{
  "model": "class-conditioned spectrogram diffusion model",
  "n_mels": 64,
  "objective": "edm",
  "cond_dim": 128,
  "targets": ["speed change"],
  "num_classes": 3,
  "cond_dropout": 0.2,
  "norm": "layernorm",
  "fused_qkv": true,
  "patch_size": [64, 2],
  "optimizer": "muon",
  "lr": 0.0021,
  "batch_size": 256,
  "epochs": 149.4
}
Rows from block 6 of a small class-conditioned spectrogram diffusion model, named by matrix and row number. Rows with one number belong to one neuron. Each number is 128 + 24 x the weight over its row's rms, rounded and kept within 0 to 255. All counts start at 0. Numbers have three digits each.
After each neuron's rows are labels from the 100 clips, of 14848 (inputs lightly noised), where the neuron reaches its highest value: "strongest on" is what is common among them. Only what is clearly more common there than usual is listed. The data: simulated sounds of rotating machines with and without faults. In brackets: how many of the 100.
# fc1: MLP up (model.blocks.6.mlp.fc1.weight, 480x160), inputs 0-79
# fc2: MLP down (model.blocks.6.mlp.fc2.weight, 160x480, transposed), outputs 0-79

fc1.115:126140115111106129074113127143119182128117120137180133096095133135136123112132130128117255134160121144146126124117139128108090112117048136135134135114139132078129114131103142098113121124107126135117124117127114104148121113247124135139122130
fc2.115:116131110097137110116121108138133158128130138146079145083152155153162122151160143150118191092116117141130123131126102087142168099142211117147129131126105122135159124096107138141139180154134124134111133135103121142146151140218132108124152149
strongest on: reverberation (79); text has "room" (79); text has "reverberant" (79); compressor (65)

fc1.13:127141125122174130108126095141181128144099137171107121129101134168153114151127141138196158137125124120078112133087147125137112085137111124107139109132139137146122151159120147139117103138147140122077152110142145141140138110139122143165147103
fc2.13:141114112120157146132132110168084160130145144164145118132144143190158072149134126107156173071135137108127126144140128102133076111112171129149149108137097134055123124136138137121110158110129099155080137143158155093152103178155158138095142139
strongest on: reverberation (93); text has "room" (93); text has "reverberant" (93); quiet level (77)

fc1.40:149153151135152126105147144177104096154099137168129131144151127112126112148147193177123165139140126121139085125095129157140112121102162177135151150110165168166152094179104148159138171138119178106134153110119119107135135106158137125148148113
fc2.40:105161164161115137165159122076105134088153120067150118144147116121109097134128059166145117131133156149114103140084128099124143140106159072124115110156192085136123173080168111166140129112130181137143127113161146111130096152114118142159100138
strongest on: compressor (53); thin (high-pass) (35)

fc1.99:097142102128119112124142188110177119097115174118126120138121181146146160096166157124139133122160100150167111105148174133171089105115163094124105119133141124108132137140125093146141142091152109126106131151116126105113126118140086144106158120
fc2.99:146137093132133145108146164136177133149132078157121140121134050115144099092159127130125136142163131103089120131162094131176137137125126152122150141120140125134115119090141159162155106096159110141158124154132136134132143127125184141138094124
strongest on: piston engine (43); compressor (42)

fc1.73:112097138142137102142106142111144127110094130141123115103144164147122138103164125142121130136112146137149138136144143134152144113150128155110158132110171144140132117107141135133123117107102173121124132124119122118108125218120138162147147131
fc2.73:152095126121128139148108140130144128149161131125131110125135105127119109091155131126146120153122129101101125128143122115160108169141120101156109117127158114125119130157115127120119140089089167132149136099144137132148113052123100096119134128
strongest on: compressor (49); piston engine (42)

fc1.220:137132144143138147144140128134136112132132129145120138129143138118255112138141129127141034096111136128132132142129150127115134147139141130129141147119127144131158149137153135141123128141132132134112131148141141173126090127007130116051137137
fc2.220:122130124086118137154135130130127098116117123138194147123124142142255150132143124139122075158123126103134121135124121117145127126130142125118120136114143129141097111122120108125128140134122133125114130129125130104108143119024122115176131111
strongest on: speed: slow (93); piston engine (61)

fc1.24:116130137087109138086136133145129140118123136135140132130129143138180149123130141114125019140108126128136136134150137122113084133132095128140128154116111138191154137122130123112118180125127138150098146121132133150128147133000129132071134134
fc2.24:127130099149148145107130116137124167136136136128136128127129145155162064131121142127135151097171130140133099132119136122146037130128247134127133147130145143113146128121126121138135069123120116147078133148128131129132149140101140139161127124
strongest on: speed: slow (73); piston engine (63)

fc1.61:086149110128143113105114176109145114149138109153161120142110130101125126129164154175135141140093160183146157127110117118152135144133141117153140131220102133123144102118115175178155149180139131131137119119116107121144080138131144086125140150
fc2.61:162151121164100156150124183121154082120108143097127132115105116144125112122145099175113123165137101090107146111113138160141132106130154151095123127048119129118178159157154082179152136171136139114146111114144154176103161108118106178125124110
strongest on: gearbox (36)

fc1.266:128134128127124139143117129114131137137117136078197136106135138115083095128134100145121107132184143125133175127104134127110099129124153113149116130127132131115229117147124136150133189127134113114108137142133135118114090135143125116063126164
fc2.266:113122102134109134115119132116131118129100128117068127145126114096089133122133143141119079110089128110144098118120139126145077119122061137132130142115117126134035121114121130117127068127115131131094136113110111144108145096147115135159147130
strongest on: compressor (74)

fc1.53:092147171161117148126186117144162110120156139155118098172111129127116141164127121108088108115119113118071145121104158108120117158095140112084122105083098122126155112125081157133100115179117135170126112110123147110131121114107141160104151176
fc2.53:163151171120136115130195135120162111139087100133142105081109138125119117177119144116179124133121131124179151129098098149130141110102107135158139147164104136144131135138188102132101141173114132089140112107129123112111124146126115122132112073
strongest on: piston engine (39); squeal (39)

fc1.39:131110096125095087127096149108069137094125121154156123136136075140136125112108121106119135136126128123096091175104166153172154158072139146153135094130128111130120122130154147118105122100158125147112143144144113123142113095120171098155084137
fc2.39:116116109129144167126099146123089142157114120090112138101149171124127116106120122114137127114122116143170100076107083094195081093091127097095126151129119133122136126118104117128133121109154142111150139143104133131095099147126068162117162112
strongest on: squeal (35); compressor (34); bearing knock (34)

fc1.377:117109155173113135168121130129115143138110137103171128112181137113174115150131138153139156136126156133132159143108133109083101102099109137116130119119111117120128102125157129105126179102102112182071148119124118102160135121135153122114126128
fc2.377:128113145164153138073117142090110119116142127130119122142185112152131131152134134159105128097149104136139124089124113165101100122098151127128124138139120117115138125126088133097134141101087121093134142134124135116110141114127095152142128113
strongest on: reverberation (60); text has "room" (60); text has "reverberant" (60); gearbox (34)

fc1.97:165095075134134159086123117108138138139131128155131089155179108126133136114098114083155107124114087133157128146176131160137126100102160140165127089120113113116139144153172138107149134131168135057115101107069121129087120136108156155108163144
fc2.97:083081079138135107138116114143137112102122126113124078099178122119126116100108159085100117147127169136103115107180130104133143165105111111100137151142119133136132116105081132109157134120170127196127088108185144130174138103113097126138085127
strongest on: squeal (44); electric motor (42)

fc1.105:124135117085133099133127141119144140115129117130120129142140112169119098141116155124159213115151103119114129135134131139136128131114150098139132134117140142048112102128142125130134158130134121130152140124127110111118043122187140161112122140
fc2.105:100146108122198128146137138131127126121159150112184141169130129172156121140156123153116121150064071118135157112117107111113196101138126108118132135119119135078149115113128123134106070146153127130149124124132148102105110108212150149113122134
strongest on: gearbox (41); thin (high-pass) (30)

fc1.369:141129151091126146106134124126131155132132130113142135145132144112249102139135128129129144131125141147130112136129139123117109121129176122143137162125126151128120150126153134130138126138127125141108136130129132171127099123100130119182130150
fc2.369:132128129156125141099120130135129135120125125120152119137135137158188145142148122133111122091139132136133134111130117123123100115124107136139125118132145135154138117124116127124133125122123127129062132139120131120126183130104132124081114129
strongest on: speed: slow (78); piston engine (73)

fc1.109:162119142070124126091127117113122090123132114111212130156126120099115071124130112134120075092096131126127096113129126132110096107129098107146121141117118135151128135138145107127153125124113123115112137119118126188115065120121129131138116155
fc2.109:131124124104131106139127136109115150141136129147128138122129132152138153128122136121150255145129136121124147144122137125138130120115151120126136117132114120132117138129126126134125117138114127136156119118129116108116115133036137130125144119
strongest on: gearbox (58); rattle (41)

fc1.211:139115130159102161137127131100121089133128122124156124132148118076042093137130124132101132051122134127132090116126108109118129124113168126125129145114121135149130112118149134127144124092118117116252117135117132133115113128141127131159125126
fc2.211:129144135125130121141137108115128170135128103077135128127143125126162124129159094133123147088109144119129152134141130122130103102134138126121112154125121113083181127126131129123133071125099136135111112124118113117116081109227127117057115135
strongest on: state: normal (80); piston engine (61)

fc1.375:142151125151134145142127146143152109138124122146116136117138138199210135150144161141127107121082093122118108136140142139120148147106094138108132158140108111071115113139156129122110154155147128145170129140139126105145130131116145169059134117
fc2.375:100147154168084108094153165092136133111123116095094149117133113101178126142127107151099054158165131145130125088124108108136106113141209119117124123120153120183167116114131111145139103147138160098118156132098099131110167100072107104102115126
strongest on: speed: slow (87); compressor (49); conveyor (35)

fc1.101:157171174093133119096123130154095158132091110108144179094067124137146144159117171148108123110144130107111165131151098118137120133096163097051134151157096135112128142135113138145101133143110124182135116134157189128134132110120087167134117115
fc2.101:101165184132125136122110118100092126119174143147130170160084113118130120157126109159158119125140128167136171110153189148134122102103119160205132091095100122120120117109153118151101125153115124082109109132087071141130130138126186112137131142
strongest on: squeal (31)

fc1.457:145118135147184074114139126133060090133156123104120132150114116103129005118158113135087098103128134129163137123180128146122125176120103131131112084126125106136136118106096115122148117175128136133089127125116081154125120137109115142092123146
fc2.457:158134106127110100105121123141201127139140116120092107147127138139107095128065158122075117133137126122175149136069128141140082158116109114129134134131099145116108119097140116133107088105131124119190166123141085136124119137128132173133117189
strongest on: gearbox (44); compressor (40); imbalance (35)

fc1.269:111170125098153111131138157140105136127097136112146160098140138138136150148177163122116113127150134142141109122078175131141136146157160139131138162121157163106143152092106119149152137081112104166151178166136123135135148155114118148119094061
fc2.269:134165123102112148107139144117096120122153118165144156147153105132136112142174126131148122142157108108110115136077102144147104100160109111111119099145151090130119088159152150146167122067097107092119167156127144139108123097122151144135154182
strongest on: squeal (47); piston engine (31)

fc1.267:149142114144157141141141141162114113135129125162109126148144132156138120144122131125133140124102129132144125147151147140138152141130122131126139137145117120101129139149146141137133144150151126158102151150137145145126172141126144126087135126
fc2.267:129123115142112135147122105123130169132121134116129137134125120154205106107138124128112169051156144135143114110118114146097129125126194152130135142151139137165176123128137117128134095118106132118138131126125130171141174142153125118163150108
strongest on: speed: slow (67); piston engine (66)

fc1.57:158125142125164133125117116161142104115154135106168139112142132062105139099131122122163103119124196130136180153162164138146121121130130158122110139078136154132102182127174136150067162095138136129108160149140131125139153126113128146107161133
fc2.57:125109122126075147139107138100133119159115112137138121154087132127122124094111137110108111136152099117130120119157112127123157162126129102170147120190145126140145099132096138134045122098125123130127168127136128164121084141109130122140076161
strongest on: gearbox (32); compressor (30)

fc1.84:128120113095085135109129117114121123114104119147184122118141129115053111138150131113115248122109111139126120111120110118114132125131168112127138132121128129119131133115150142109125111120119118112187115126131130080121102124201113138152116137
fc2.84:124126158119136139138145128112128160139114140141067133099140131128053153119132111135129166044140141158128107132133140125133091130140112124136119149143134108218119095139126157125148117132112144136116111130139122175124138149182135114113130097
strongest on: state: normal (80); piston engine (79)

fc1.7:115122110149118096147140115120145116136112138159064109112129135151090132120139049135156121104111151100097131130115126137150109162140174099153151070146127123186178155138132146148125181128117125121173118166152128130115090166119136139140126114
fc2.7:136104141060146146147147115128133106115124111154095116146115129182091114134130160114115133119096120105142092146126151134138146126120111146103107087120103089121119089118135133128131077100092139136114123101125146142135132097117134147114143157
strongest on: piston engine (60); compressor (33)

fc1.230:118140121128167139149122082142173165123165139111134066123120120133126148123136139187168095145103123164153135144109155156120154120112172179122136122090127055099149076118128105098141141146103161124149156123163145108120137135107083109116100125
fc2.230:133134113106094128123109076095175102140085135142130047138109132119132110092130128187101133162096134091107130120104126113128123139108088084127142143157121203128120163139137153088155134138090160131135139089089106119134136121119183158133157137
strongest on: state: normal (76); text has "fault" (76); compressor (64); machine: piston engine (30)

fc1.390:135135129140125131125131123142131143126145133131128123136127139119076133132132138131126201128166136144135113132147131127124108131124136127147118152120138124095094121119122128136134109124123134136132129110127121145126083127240131134255137137
fc2.390:133123126126137154117129148136124141131140131113113131108136137079141141134138121121120145141110145142144131128149143131144130112128123133140124147133125133148173153125115137127122102140132135140103136147130133143130109121180120102012130136
strongest on: state: normal (71); piston engine (64)

fc1.455:118116139153145123182119147115140067084133189123123134171134129126121127118156119146121113154120158133117122101074166120081142152190105117133103113108144142126145098106141100122111157149122136136133151152151087135186142110124135108114103155
fc2.455:116144123124132116146137110125119109070148184111117120147144124130132120134108136105127131095133152147099149101182189110179142132073122122151094110102100136120136113094135100144140123104145110151115093119145076125193132109137121093124090185
strongest on: state: normal (79); text has "fault" (79); compressor (63); machine: piston engine (37)

fc1.278:125109106133171139106161112146145086110156129122174147075138135111127121098112105154149127135148152096131154146151154157109100124110147148114091129063154129121122181139143149112071159086140140124129156103164140145122148119126127114132166100
fc2.278:123106116134103109148160107113143134145093121146145156188156120163119116116114120156096115129152104149130159112168097096117140130119121089136147094199153114139111059120096134114070140088138151117125150128106115132130102133108116133116097133
strongest on: gearbox (31)

fc1.228:162136129160158139097178180149117119120142129132112139108181134176142151127101137144124163150075165132129143125128150157132127145142088141129127148149117143141030136143135148149115112138123166131154144141134125090132117138141140129146085141
fc2.228:112127100121106145134168174127126102121136127165145144126188141124127083138106155155114140135190083130142161110132099108163114133113171138119125110119116124132220109084119117171102137135116147139117165123120131155135149121140114136121164138
strongest on: reverberation (83); text has "room" (83); text has "reverberant" (83); gearbox (37)

fc1.222:094090142129137104114172106132116133154099123125130075136147148168122136149144126117123125133157105103101117173112138135113100130138145118108091082102154069091128157175157131115123166105097084100114156083177162181088159092129109125118125152
fc2.222:135086142090140145141151103134114140096159127165119073117151117103127122185141121105157122108138158156162110100118138084112147136122112109147140133165126173157092113066075150112113122104098074159137172118090095099158096171122155124130137109
strongest on: gearbox (46)